{
  "arch": "mlp_mixer",
  "image_size": 32,
  "horizontal_flip": true,
  "color_jitter": 0.4,
  "norm": "layernorm",
  "norm_position": "post",
  "inner_norm": false,
  "drop_path": 0.05,
  "projector_out": 128,
  "projector_hidden_layers": 1,
  "optimizer": "adamw",
  "beta1": 0.9,
  "eps": 1e-10,
  "epochs": 5.8,
  "decay_fraction": 0.2
}
Rows from block 11 of a small self-supervised image encoder, named by matrix and row number. Rows with one number belong to one neuron. Each number is 128 + 32 x the weight over its row's rms, rounded and kept within 0 to 255. All counts start at 0. Numbers have three digits each. After the name is the row's rms in percent of the matrix's.
After each neuron's rows are labels from the 100 images, of 14976, where the neuron reaches its largest size: "responds to" is what is common among them. Only what is clearly more common there than usual is listed. The data: procedural textures in two colours, tilted and lit.
# gate: MLP gate (model.blocks.11.mlp.gate.weight, 512x128), inputs 0-127
# fc1: MLP up (model.blocks.11.mlp.fc1.weight, 512x128), inputs 0-127
# fc2: MLP down (model.blocks.11.mlp.fc2.weight, 128x512, transposed), outputs 0-127

gate.263 094:105159104211186107147120144140154184082123109158162117146129065087098058095093091104120162091117181127125136149086051195156087104125150155115109135121111114114098136167103114082168129127130137130144119062118114140131071082132189161164078118144107154155155117088181143131087100161144063137135122131082123187188129055138153148158120148132134153170153114149111127106101100101172144159114
fc1.263 089:132148164099125122062134152130115121136134073137101126126162130124113096104115120091130162138157123113066116135133130116116134186155099141081089131121194138054112095123138160080132189118073118179194152117118230079091141155151068070149136116151134107127159145112161125168138020149136118118129166119153152124136147201142120147192154099115142130126088176169176151109125160118178120148098
fc2.263 096:100084181123162112074143132132136153144121029113181102099103120117190148125099144123083158154122192183150127174104170096111109120134157166102153123098166161048119107110126128118197157101116134134123094100112130139149088127149084038170150099145130094100146102049154141185153094140127187129108181156135141151134151079106114173157146076127140161125114120133121115119076087102122136147177
responds to: teal; green; ground colour: teal; pattern colour: green

gate.25 057:098154132084117179204108150151143188129128129069104125137116110180070120114132102113173106051116162159110061195089103146139101118115093179164181120126155132141146087124125145098094122178093105151122155060184091134148097106084116108101105145080128122132152164107133204112153104096117162136140133082100135178163085094119136165089112169079123150126182153151147052104151147133130147143138
fc1.25 063:103144121159106159178152093124139164138093145126152098132073082136127115126161170130146114105096126100080094115151105130198216140123100082131156158168164144109130150132100116095025194158121084106203125126154098185139074139112138141211123127121184177138119089058110131118126134124145125097131139068119101107159111089105143161089135132086169096142118136158143136139190106149114147151076
fc2.25 054:125075135084119148122131123078153157119133235149114127126091099112126146083079138083142078103143146195131102136132147148086189143088186125105146102087185132180105127119109208093107092150126178139082156113105148208166077122138167102109167137131136094117124104086070137087129142153135130182154128107099165117103117138143133119099128085151076177139152094150098154148139174133095112071092
responds to: green; wavy; pattern colour: green

gate.3 105:169119061093127125136159140093079132113113182153097100124143130166120114164101143082119117147144110086087158109150157087126061127154128144096075154086107088095132128152119126165183174147110122145094129092117140071102128107080102127077099134173204101143132139129170169133115131074161059115115125121104166156077132132201127135149110112099166130125208102098136223141135175145153092069119
fc1.3 117:108117149109116132112117178085123110144163098113156119153082126100167141162095175073091068067145115084153126125134168145100160090148131136096162155129104053122108104187139111132144201154113129138129168115106167092105102092118089137185103156172134094120157106114180139128209127106176129126112137206050100134142139120169123107105139119075190123117165049090099150106120158180137112090142
fc2.3 116:139079114093140120106158138132096095089113173158110152230142107067133114105173112104127127053105146128084126080196128166152125128172133124152131151067143175110134151107167082095083157127198117152161123160057095106083128142105150127183093142121106167163131094155130101152114154122129130136126123145166169170155154114107125163108170214105109105111082131167079104107137090056102125134118
responds to: seen at a slant; furry; ground colour: blue

gate.62 107:104195088127126067115162120141183146154134149120162133163128136171112134200105092163168097130134130121119174142155044184130068195103138170128125132161112123135099126099151116128129100166150118113127120070147070083092201120104186163109157114109097168160137127092164132150124142105057136144120091112189140128127129126086087166066167166140148108096112174093120166139133122125115127151044
fc1.62 099:064150157127071148167092166102163130157162098122075123130120082137166162146137103153117118102139131136101091155131123144111183132098171097179194117078143084083151048188118129151157182115112116025117157118120124174153142135112154193142146088103119135162125133141138093119178148148131092155097131111200114102114086123115150173185102088141090142133121071100136094110170155146106106184115
fc2.62 101:083115142139087140162142123153081123082083104112169143142136098141116140140200154153127147111203171145135131116110090134166119099128102113179144128082093095161185152104122114176153050138181043156140155069174146132148211106147102142114119158162117136113125203128141154116093126148114123144138106084110151112191105134148063093117128146080159119133128138150116111073118055090098175091127
responds to: blue

gate.374 101:132188113165161083087165116091090146084119175153133145133130112122121161135072123184140072126154163163151140146114130100144070150186099154142191154155121115169182073140154089144121124160155137101096151137161122161093133135105119099101211134111116109122127173124071139077122132073111114113080084149166134106132116132130110100116075173107119144083053124107106107117130197184223135152139
fc1.374 084:093123113142140150135041061154151142137155148057085099095114168126182093102108174149099159108133127137125131148164134173084147118119129128147158118096152110114084156140177077178167151101122107094168148141100219147130053144145131127114075076116165174108134140130170113156133115093179127128154166088175150109198192126100070110114128054103115140134156082163112106147125113098128118101135
fc2.374 085:086113136144140090102147075128085119070160158131178168178172134109122097095122167101119064109125103157084147163161083164190183125152154076103124160132161125095124123104146105169175213158120100220126127102131168107122158173098199162132134130106112100133090176132142117096126166060146123131147129145101117085148060172106108096118106100117156122073129135186120091114127126106138108090119
responds to: zigzag

gate.329 065:113100142106100118088172174093131097150092098152183101127129153117165122162155085174127166169148164120125151115180043172158122134104133157151169129078132085126104104188142151134135099117071128159163169071110121140134097124119149156059173153079055082141151127104119133129152169107044098190156110143181165120149125163113110162156136134103171151078120125126110205106142110068121125119120
fc1.329 054:126162089126131147089130121167102114105124064095122164101097116134074087157098094097163126098195100084095121174114136098098129129129143163100126112133186151096089147125150086094096104179158191120161120126085145146101148108115046063146098102155102159156154109113218135127129067109198174081116120123105104163108195130163133115107126158173178112126119169194171132137137119115161109099149
fc2.329 050:128050133153196068130128093175151110118150104162091156132126103086119147093104177134199115098061170081232132171142097185146125112127145163136160131139129099201099110131137094151097133141097145188158091152165139115102134088164116114189107194127084119147097128113088147122158114153128140098085158124085111162153093106117129099113076112131163110111076116152124104184082123113106142124123
responds to: red; speckled

gate.246 108:082108172113078139158150158089113172129170145157130144145084124127081124118156036117114116141140148158123092165121087118163222086122139112098140096128153120110093146148118112116068151171134098104123116127128227127131204131058080094113124162108156131136121134109173138165115048165112106103170180091115111133081156145106125137121161090110110149107158136147202112112160100133181163148091
fc1.246 113:103140134085123105103134123155100112156151121100166115094204164083149093092159145124074118166145109173170127097113156157082136140146067143128128134154167109143139135116122181208137152082117140093174110121141072079084096164122139129071173126120177128140112136209083101153124131039075133119175067156112131090118118196144103127144157130176146118175096105148138126099156154101074125078137
fc2.246 127:210155114122125125084117117137163113167090161111107100160088129127077165146203073128145096141113065065119103088131096119158135114151145116178163130182093100160135121150111140116135105196109126115173166079108081092115166151132122193076098167091158112126116110161110127019118089100143153138170089150132138140139111059154149129131148153171122161098111129148129123071156145145157066150132
responds to: green; white; pattern colour: green; ground colour: white

gate.48 080:168112131140078148100075092161128094090177163119160144123090118127109178075066122113096159092110165171140171139101104150181178117093095165171129141083132156116096118099127127070124214125129144145108118093162131092114129101161111140082202064135105195168138101153154176141184086135133107070121147084114174170146123119149156094134180162152131162153145074117138129173121111138086120092112
fc1.48 069:110132148093094223139152175129127160143137122097090167113148141175149144157100102100122087117151166187049141124147097078109165163159127103083152177118215104171163137141123146095136110092063105160142134123141160188136164098101100088141126106106121133061096109113130136121117132119122124135119134124096080134163035120097120136181082072123168104114146162148131138086104103184077120176140
fc2.48 061:136126091176100071116110166081113131139153172107111105142088167117101128121120181166170120098034090161121161106165150190106116094165113117117141168137083118195139062088172128135104114119147149114083109098110161089112139188097152135129145109117120132130075167109173130152161137203099133130096153162144128150095161143092146083107132096155102178133100055054110116079071150091142141147145
responds to: blue; red; pattern colour: blue

gate.415 079:143143100132113148138114105109084093121098116170129181172103082102143103167120062153150185151130164144150119124176052128140129123156137104161107106081085162145142115142198156096148097142123117108107131078170093167122185077131175128102140139118098194093100096115105199110100218130114157133167135130092133134119116050111105093148114100133124138065172126146141097127128056145207110110111
fc1.415 064:146142094118091151158184176093127109149121081152099130148136094095168051110144184154103179067121173093119096142130086148123096152104125113126113130097119163153068175168095107066213111093139112129154095156160148129149107089123123157080090113148124134089186123207094120170081131133155070187114103145147139199167086097153133167149111128129147096155151125118144120129161098173174132129098
fc2.415 069:132123135107098144105094145094186083139143124100095130088159155099097135139093090120112122104122143072136108125158128125137119119112145140161153134078067145161105115111052095132093150112176128162141113139050103106115171127180204108144150126093169107164129201165126203121129089140201151150135089141126093200171187127089115139116129099140152096111192076143129141084217141132145122146103
responds to: teal; blue; pattern colour: teal; ground colour: blue

gate.418 093:134152140154116143097197159186169110078125172162125089113174114130156134093178111116066127170161178159185158061151049163174156138079074156135123133113196064093112106156096115092136183108062169159124144079078168147107128128122063154104115146126159125121143115136104132154134082139090095113122179116123151122157145142145127101119114108113082151156139146136181124088106093123176148128092
fc1.418 090:120139141098104095148117128096111143214180155088100195176153109133107139154102109144128099114142080138119113205119164105086135114089157162123090164152124030141128163104114100173110097146157047066049143101160152132115124144066137146100122124181132174138098148146084146139135126104102129099160143156120098119125116151070082111097155148172137092125133140181140113127140106187173121078174
fc2.418 092:146170136103100071134135162099138112100137142099129177144150183157091106135143035096181107098147125135135137058105132129100172110171145177097085124089120075119162125103122172112148145131107107124141116093153133096122168129179118156124155179194130255085103090158202127095143155119110128093115128107116123127144133162089125084082139148130114128183154145098165122138137125173159081073156
responds to: green; blue; ground colour: green; pattern colour: blue

gate.446 128:101205108093132137133099144086130129153135149119132183137153178102201148148156105088092108086157144155161157110121079150101183133127139121129080168084160130138126145184125112110094094131091070143140165124147144121106081085129114099114206040136130088137178077150066100180059135099109147163121085132132190126058120128126195149154119128160159143117160132130150109118107102077119111115102
fc1.446 137:108110119107118080093155134130110104110137139173160102077131079092143120095149143060112193118165106057101185137176114154113166129121114131082106145155096094057107119161118177112112126158161151141124108109182180088080157154156133100158132124155100124114117135135127167105111132150177138089202160142153125138137216107179139138094098182138101095111149183174182093124132142098174129056091
fc2.446 145:130000103138121128117135146162109165108127045150120136048160123136113154124148168168165122174131143055121095135122084135158138143141139131153164100139073132178109072101146145170141169208167180113089111133108155079102148138173134172076135105122123147162143146137168125092185093148128100126143110137127091153069078135127117133126075106132145148098119119149100098153162114156134170066132
responds to: red; yellow; ground colour: red; pattern colour: yellow

gate.0 122:091101116066125089142133145065132151075092114139077112134098061174094121123129047126112194134163172111175136132160087097156122096087099117155149118069144113148080128156139095118112132159133166182151131101142136101126149072128175093132111171125133161148108118199127210067138089150110067106140133174127154171190122133118132143128094120108124144143179154198153142146189104138152107123120
fc1.0 120:141107215087110115173103142082104072083182150146118133124103146164058138144130119148101135205146122115179056152104117107144152115134094157203173090085154117088157113135112156130146142047167131151169119098119147099152159149127086084118108144108156145116114096148097110139137067077128102113121096185079158166136163212134090167164162133113143098091122155145159125146109127104111155169119
fc2.0 121:119101080144168144098130171148158082124199139151178164107124121144186154135111143179134068159112193134161107103083086130124125145161119107170144109167110081115185120175099130138156137113124153109101107137123097109057132195123046123110094089132158127095190131131143088211109166089096162133102129118098168142139060142112161120106111055126116131163103084080099137166100098104133152132145
responds to: green; brown; ground colour: brown; pattern colour: green

gate.496 095:104125035124075143131174107132082150108110081112131161149142151111179132122112081158119173121106150118074160120103095173129133168140110119177109157097141120145104133137126146136130133135125069155145151115168119051107182122099146063111156123113127142162112154180130205125094115104124168108172144111112130155128068102072134130186161080186115221120159104195105154096132111063138149135092
fc1.496 089:137094125154130096107186091078160164155097078143122138113175129113118160150101095123150169139132155073162136099145055124124047134116094123137091159065119148175136128134124121134158095122164205096165122113112102172166152097122122143179097137067071138092152147147132133145056134141109111191100069167071156169107148100121146139137107143133173111180155143135096183099134144131212107165146
fc2.496 091:108116163077139149156128133094191208146152133075095112179118095100165179128148111070112091109125114076110176100193130132120102089175141149113108093100141104169107176149133083110099081136130104138141086119101150097138109076119135033195122138153198088111124123134121148109118093111159166159147139186113210148108178132145104132089121065153133097118140130127156094109159153124149117086162
responds to: purple; grey; ground colour: purple

gate.152 106:137137116113143108125066068091141073135155167090145126131116130130160208131137104162120186183106084177143170139135067134152112116106136186179091094054134171131131125170152066111173118115156167129128153106143082133148155115098102136106206157110100160140107102151076194093122131147086133143168105116101162153117150164114139156082159149089177160105158128146098155123129078046159126104129
fc1.152 104:154127145136071146166165156083143149068115087126076130182153113095168118150115079123134169157144156122157141096155116198139137151124118104136136123127167127188106113164145170113126133122107069124107138145123142134142130146077121111134082101123158204062157155185140074170089092153107069088099111099154140128083197074083100126157115078141148140121111055105149123062195160126133135179143
fc2.152 098:120094102139135149110106178121166062111140142127176162180119149092112108156120129108130106091167183139125144122167135126140129140193159111161143071129162064201138175120099126111121104209154067191130157132149127074121142122137082111156093136123150130086124102084191185126060100141133100089130132098069136189181109150105126147139119101157129144107098093082056115106122072121102147143169
responds to: red; crumpled; ground colour: red; pattern colour: red

gate.360 089:137139142167134122101105142133105131146134078139134125155172148128114097157131064178113121117048124147105135134195120164142134125074135189195103070115108124103090149093183066122138149084090110149150169071123081080132143098124136108062156116114153147165097145144142187138139147157113133099159154084123161145089088121113152120075169138133165166086119173149187118230114109145093133100072
fc1.360 085:158149149083129125095118103171102113172151076138136156123147151203152100171115184059127144076157107055095118186095106138112124149114160160087137102187086116082162122139097133165155152116131129124127163106119154064149130131104125122113130058171137107201099133101082167106087149083140110105081150121119103115092172149139086174147093140090175124108119106135063116109143170107096123136217
fc2.360 080:105130152200133065109172113151138139142128127097122143153121125115127124085053081135134051124113114098100103159039168158145142151083169140131129175151151111200138131104147095140095101100073152135151149152144137198160133143094130158159103188088147144095121152126132088081182166122138136173143171147140083064112091096113099105130111110137127070120117112153168088092138168182101088172174
responds to: orange; ground colour: orange; grey; white

gate.420 109:111148096122113184115158132099109161128140156148075131168169109164087117113130082174128094142090099117141087131163111167156122056112082116182143079131088132116163132104118141136144126194064174090116153106066156090113183146070073157052157157138179221148096119141093190156118090110096085109125103098136145131175106173139177120123143156125133158118184134124099128133141169143157135126157
fc1.420 108:104115053122119167184139132131104139174110116131152142060120141097184230128122124166159132137143170140156094115155129119117152106177117095150129089116134097185119098165111115064108097080044188128115146162130135159151145062141128150149128080149079094144136202114115111158162124103109128117105151135130065134146098141183139070122052119095142111116107101074126174165130160159128165124142
fc2.420 111:120136156117135140110094179146156091084158072116133156156133156136091134140119182152161140110094220113123148160142111123135094167135107170117164142122129146093174142156173083148181143125172079118099098065103105153130074153147104100147142102119086182134144117126133108180137127114114137098119171162077088146154192120163051197139082169078153120139108080118109048137108072118078164104123
responds to: green; ground colour: green; yellow; orange

gate.303 097:101112084116127068119130118104188130126110156121168154156140086117189147060143138123112121167152156166125191114146073112131128163033174124112107149082147117157118119150140126123130179175193097127100127138163103128127045109143149134063190088189146109149099070107141141088067153126129078121153143086141148136113101119106130114100134132132111161172160058139118152148162106118159114060083
fc1.303 099:115171127076131112116114118122093113119114156107135146146153109102172193081218107080142115084119157142106092155133110138115140099151131144162074080108125098122106139128137135117161130110110111179083194192184108179117080128161061097097194093183143097163111142119046125119125157119130131150138185154139138148165147087113188094110095105143100145069167111178136114105141070118175126079137
fc2.303 097:186131118139102191087157078122147102143087069147102145113135115150143124040102087192115113123160141103113120073139084174139114100160066088140103163174130126121123083116146112112211072076124173085160138130134117161097139188119092110113134143115165152145108121133083120183169119094075150118144135127170100163137175094116161109185145127133143109132158165134198155104130118086204147130122
responds to: orange; yellow

gate.63 115:183161148102090039120199107138133112092128162143144142147217158109156094145125143068126166149103119163089178120096094151186101141135086196155117140163142121085139109138069151134148107142164178146107120136115129087088125168107167145137120164141125169077149166137083152167100093092098122132111115131186129057167173131165100148072164147134138136128137161085118151060126130085136135119081
fc1.63 113:113156130134163062096149162120158125115145089137143071039140127092155130135127170142179159093137190142172128135067127140170160141165109135122221118111136129097109110122180146142098104112136174200128075093189127105105167096162181131098094111105119111092073126159099143059161107131119103101100223115144102083137132143130139091126137163108100132106075158126158105102114141118079107162127
fc2.63 121:209141142110123165110179134107218100158114089111130132152155141111170144139140145120171097108134208149173124102183146079136087131168124122136128106147139131106075109088145095107121092117111104088159106116121062081111110117141132119155119103125136113148159122055059113151108134114138127107140085161156165163136205063075122180172145151115118137076084082116139193152168093092150130135076
responds to: teal; yellow; rings; pattern colour: teal

gate.477 093:130146141045085162105177154138120121120182101141118165150156173136130136177087090157178164110123167177095126093169095124150207091142063108173170115108129154125128131161148083123086162138150146124066106162135129160064106139057106129106160093133124108191111135118148157103163128086124080099162207105176084126085164172091124114148163136128162150080113114076100122104126139114113123103152
fc1.477 089:140107200128078117137079129095104163124173084102137158159135158101188095114138148154121165159097099117098169105161113124166113105119076101094100166078118143194173155147135131107135117082157083124087102083121147106124121077117142165150114110138125181144177141157082154126192201110086139153109137161103087133101086111137200142121161131150142135169093023110052151111123115156156140129114
fc2.477 086:126189011100160182093151135107149137144149126116130133108147109146209116081110131127141162163126145165079156111121198138151105176138148124088084126048128110159089141155123138085137081107094126191113139104108125164157096107143152145112147088115073112078152123160103085077110166149100175130134111154159159141129175145160164116108111121145055145082130095094123123195132072139157120152134
responds to: red; yellow; orange; pattern colour: red

gate.173 124:146154090114086122127161149132070099132197163098088196147161128083208134105118075100135116117088179161149141083160099150121184119108120117119160085123152126156115156117135127100141152103071089102114092142181181135055161174099090143119185101175125174122072137152128142166136137106134141177114151069107102098120106140132181124106192129150150163144146064153097141118114071080131128120087
fc1.173 117:142146187172145160127083133132135154123140167114137092122110131106129119133196108120124174101138119136137167083123094131128135085106150132126130084124154153140070104057144077080168102171111123082113087096125186165106086119164121159130084138077092160057188147142133090125131100171106152152164163150107115104181154089170183104135139118147095115136127145172125146103122136107241097120034
fc2.173 126:151055132104150115142135101085166132068102144127113124129087123157096139087165113093139148172173118100179141160131105193180114083111176151149135138090081119141123061109122113107101140185137123150131110115120103076181155054214120076156144181137125090131141115126132155085135137141141137137172124158175132168076159141073105121129101111068138125152169219182142093141153161108122139086123
responds to: orange; ground colour: orange; brown; pattern colour: orange

gate.273 088:101202122102153162085098153103125150180090109117106126142102144140124181123106136099149166113118141130104142133098119153132180127100074192142187084105057100095127102135156079137170146131073178106121121118140121116152151115143142172103144166086065152150120145152127173121144186126149053115054113037101172151152081150071134118135125070120104178127100124132156057155154129152105123154146
fc1.273 091:135139153116140074192122110147174173129104110141155088118104110150131148149162148185069108101168115057122081164123149092133140119118163115160150162129117104081092169143142131189082088105153054115174133121133155136158131101106124126086116076168059089165108102127104122120096071159205091165117141137122144095152150114147202158126103210091121146139117161129048164139115160113114114110097
fc2.273 078:130116183120073105183156116137125132094088099124148118097087156161081105137064077140158138078152112110133061168081107154149129178131120143105155160126153099131179063160095149161120138077168082127171157084074196144164124085149101145163159101111146100125159143129099095163124129107112124151081095153190076080130107157123124197152089148093135139162196140152125148063166133121115102151122
responds to: seen at a slant

gate.437 087:153124135120091137155175096124115099087126029143129141145180152168131135163171076128173193104171159085105104122116102159137124102130066150171160085124127085138157110103152116161148076164108157109115135161127094190098061128112049104181119138144149056098166138096141127109146124162135111146176130113131110049150090115101161098147120169100132161099148135057121076116099111124173099137140
fc1.437 077:122073195132123124119148091133131140119093156162189163079159122135133134069209178056091182166158112119101126071121126124145160159130152112131118190109104162141127084157119114129115166098151114141074127132156155111099132145125130155102138131140127126084099114132166122063171163142156119110119142189041123085101144125112115163082106141126102100177229172139171092129123125142077110072143
fc2.437 070:125062169209125167131105128082130127111145175094144126109161123143139138105130065112132176162153143132078102130190163057167088091142103127140143090104084150120119177145165146108170144070093156140097157084138121077101121119060168184061128126157134143164094145106085192177127119120053143109125162081109162139139149103118123157156163140092128106119144117115130136063126170120101123147190
responds to: purple; brown; ground colour: purple; pattern colour: brown

gate.480 082:150142115141125035154221144103139157112098148149159173099142122142160122159106065170149112132164164122124168131068101097126154147118094143135121104136136084152138087129142151157143134119170138121021085160217146164131093122141178114121164081134122109088116186147088148116143115140120063128099121099113191089146110155146088095109141092110128137081062131141154140063145127128156108155164
fc1.480 088:092137124086127227114088150130114118176110151108119101142117144106111131133152172081096063102128103124141108110197135118110121112131161109076116101077146083094092147151117095090130156145074114184191189082089161117141217155182075179136158173145108168148133151144114117155134155126136166130180107108134095170133155076152157096132113137108100081113189143168113116165112087130129109108073
fc2.480 092:080106135131120066087097095125105087120125107122163134187153127067140130132139143076117205107108103103116152153148115179111150094134162126145114145111126105124138127145075100178129218118113114080129153107085184125125090191122164157216154178078097126102144149111191080191163161100145121121169135121119090150142106177121186160148133068151150158100155096148108079097154110110121129085109
responds to: zigzag

gate.302 102:077092124127163158137125159150114143076160103198117153117083125112100123116112102159145177124137204132100085135158043103162145129115135081183147136128106092118083162151127114093103161153123169169103114095112175184139152074071058136120084188118143136130088178122167147139117070161121074120131181115091118181169168160128143110119076169109080153112148153168149166161140085125142139105134
fc1.302 106:143097246102153067103109106110159158106125096167117154140126140129077060099129110118098139150163092101100125185066126142097157157130135206127127129115123150082104127096126127130123197147139091152124127075087185096147147117125119073099099122093123180165176088101122066172160051122101106134133132156122146146084133141099100193130157123170169139139126155148179125121106105158119182146128
fc2.302 117:086087131117166133101154143160129158074163083143185101127110059108164140118115096071143092121106165176135121118089130142090167089185115182102142134147146130040121112137098153120111193096104142132162109142102112085076165150162101066160103102216124146090141125109126164183154130128137194065102143112129136159157148117053151112110169161105152100129149153158142140110098116114131185112166
responds to: green; teal; ground colour: green; ground colour: teal

gate.307 081:114143127102138114134163117117107141086135161155094115122099131112086075110172042128132144113138114083107162108125137130144112040078109163134114128092156129134121110136214154126086159096136123161104153057114147176168158072073154087153061128109109078099138162185142166171134115127143110167105160101111153122136198064116145105064150069154170163179148093135121174099123155136150094135138
fc1.307 081:107153131126169094165143130120168150173135140111132140130172147090099116123141157159158168067165053155114134174103129232127157117137113104182155121146077096122204106110092120118171133125067154095142205095105101073165104121125106164104163137135172151136091182072182084162155077085075131152083182128117096149090100133135127140140130124111124112154091148121088163095093142145128100149103
fc2.307 076:096149123124154097141157127114166115136074121100155150137157197150144096126138143140161070080154167136177088133145142110166111167160182153148125101114127009153143086118144109174059152170124111128112129114099183153139142159142088171081105108105105122094169137089172022152176057120120121146181093144133088098107127143136087162090131109127127129113096126145147154103171122157087129085146
responds to: teal; mosaic

gate.352 084:137127037136147189153148083085102082065197126103146131174100138147166156117107073165142156125071156183094098067197096201124173144130110164171176112154102127102140133165159168101133138156101136126103143097156101104065123141072090124118153156117118169157123141134147168135168147104109111110086139099107159158073118141072165084138164151121139151138127127163117145111119108092058134131146
fc1.352 080:172163024131160129101147088089115089132157137117083127141094107127171196156117133122129116224137149146074142056160078172136134125125083147148184122100079124147135137155188126120099127126154109094142084125168078120085134198096126164132148103162147167114137102148146108110180166163118137099107100102065102161107145130115167067099159132129156172134133093111088150104126073117146141088153
fc2.352 086:159141191122177121119084141140160100156143100150088111156121091106182117081100154099082082101090153146123153126179117152083141097123098108073097144124140130155124167148151137084198113059105125136084132167167125167101069206111094109150156096100185135102131123103121143213110139132173067116155121140120158147143154106124120173147136134162148109121078052167157138093104083097154187111155
responds to: red; ground colour: red; orange; pattern colour: orange

gate.110 082:154190123128087174070149127106090117144132156082121097155165131133100136097182123090104100042139135107118123122134123139139181137153144200140126134113130143069129100133125129089073133200110102153163140085148139043114094144077132074135180099117136236142142114152076148126088103115143147127142096120099166124086141131134121162146166154126163179091136179156169097070165133124119083140096
fc1.110 084:137121079103130128122108107118073049120161106119090149107150153131165095121087163194172084120194094162115109084147132158118166088144093118138131101192149123138114121118124137124138142134037108176067122069117191078113108151128148152107155125162108166153099141196143087134114129145172136093133146128165114088091133160126171151145127191127157089114082138185144177103118093117108120085210
fc2.110 083:168138142115095067095137115162111069090149139132108126121152114124148105085177094163162158110130159125143107144083094113155140125065119139177147157155096130081104077077115164130121130180099156172155112139187169153056072125141104176103033149151094114146107156078141128047075113128136141100165137107143132121133177120160165165153179174167146148166134124097109150125121071069145150121165
responds to: green; yellow; ground colour: green; pattern colour: yellow

gate.82 069:050124139199080077067140145115094111120111054109152139125130205114092078122119086152126156192115118116125097120118085151130120127040145130140154102127143133184122123124165179161148113166064138109152107114154180140121110138197157177187210138101130109105155135150171146154151110154129107125091126092174145133082079159103103103160096089173110182147124122109099127113136116108144137163118
fc1.82 069:123127116169117094104129210167142168156088083139121071142167154080129151141112090126069111163156056146059178109095111136112107128114108143139123113139116125125149129076108135131146101164082061113148139110200206172161144095162166109140174111104075138137120221159142139168125090111110133154120135150094141117068158120117126130128175086113128158179128118140131162086115080089164109181096
fc2.82 059:134076065173167080095150100161147143111120166156143148135124119120156155108158161152120096169139125141114090149066109084150158153194115119132153164076147098186120102143142113128153134193137109200158091111118142142155110117136093134140094134174117137093129211111172113110109042112101162084090146078075144129147075119137123112160159063107112183154086109120137111084163154150157093074173
responds to: red; pattern colour: red; ground colour: teal

gate.398 082:146127140069088131129086075144165095117138120136084143129202155138169149091117135076174097154089206105171117136130046112119086130148166190167111095138141107181107136132190150108178102152150112143132100145134143193112120128153117090099090124176199143141151112086117133062215097111129105138135123118127117111119125138177145172118114147154168156129123111129052095147157131105104086100082
fc1.398 092:145100138130105132119141182163083091112000112118083085144162153146089094174176156067141111136115134164184097107142137138181107144127150152149142055154094186164133121065098124121151159152173168146145143142099107177125191109128159110114168197103129125128135124070132111096180126126111131125126103107122074123099086087149107124124173126121171138147158147140135147102120064131125153176108
fc2.398 078:138115172164152102106107133143167126196112171083150094115082135092171126177147192151146143152134082135151130131150194140101075169115172099137136180074163173111082114043140061170131132093126088128093076122136143097159063165096160144157125099131128184133136138132147099114152102156144124153109168073103133148184149149141136135170132163089104140115077136083099159127088138094073077124094
responds to: orange; grey; ground colour: orange

gate.130 094:101130103137165158132227133142137166067053126173122127162127120157156120175070101163140108125175201138188174093161074095114103118153149144101099150103116099109135102112099117085132136223114095165113138133156182119074153107112143107137196127141091089163106159090113144134071064090120108184088143163152147137125139094131108137170133138093112145079113176155103146124105125117153127099141
fc1.130 095:168154109197189153148156158098121085101134142090110138148111112191179160181101127090141141135174167107177115153087133073115053134069091143085139083127077105097150108137139149117151064092104098131134132118177052126132125148171135152148171173168102123157164109140131158086146157136114122114056073112107158107141142043141141167154116154108121122180129161106127139129105066147145125167141
fc2.130 084:204167151117162154110114083083148121171123108146140106087080129134131159135061086129109138124138131132092174121121114146106152160147087084127121181135159176150111175159100119115081103114109115132179095126125096146143115153093079047123157099060188073148170089110084140132134190091112126153142100102140164136133102108148166129138160125130149176086117136197182132176189125090121083198103
responds to: purple; pink; ground colour: purple; pattern colour: pink

gate.97 122:144076137110082063074198103071132166102088157126078168132170114098128133124152139146204164136148156148115169150092075162158114179185065151156137140138108171148135113113153112113175161188163154149086072121138133096093170128123128125121155115132107087092174118201147111149131091116094157170076140129103143052131123148167078126140148077128143142137079123145096144081108150148117142164101
fc1.97 133:160116142115149129167174116064147199094100140157100189182166147077126111075127129128141077107161143132108115160117120180126066164117157168152168130147117099150149122158087150112186107146166081089129104154121096142127143116065112092115170139097143089083131160138165088110108103087106135193066133172141159074108083175195061167125112130166134132121142087150100139112110177121090092144092
fc2.97 144:105137160148091180135106118145180127109148115140090122093091119181102099131080090136102040171131119164175116153125142087104110123126103088090124098178137120159084186140125139112069054050126112126126108114144134124158156084164099103133145118118160176148124112140078110132172115180188150097197128116182089147146199162095098157131091195089087128122101141112158129152143161126129180150165
responds to: zigzag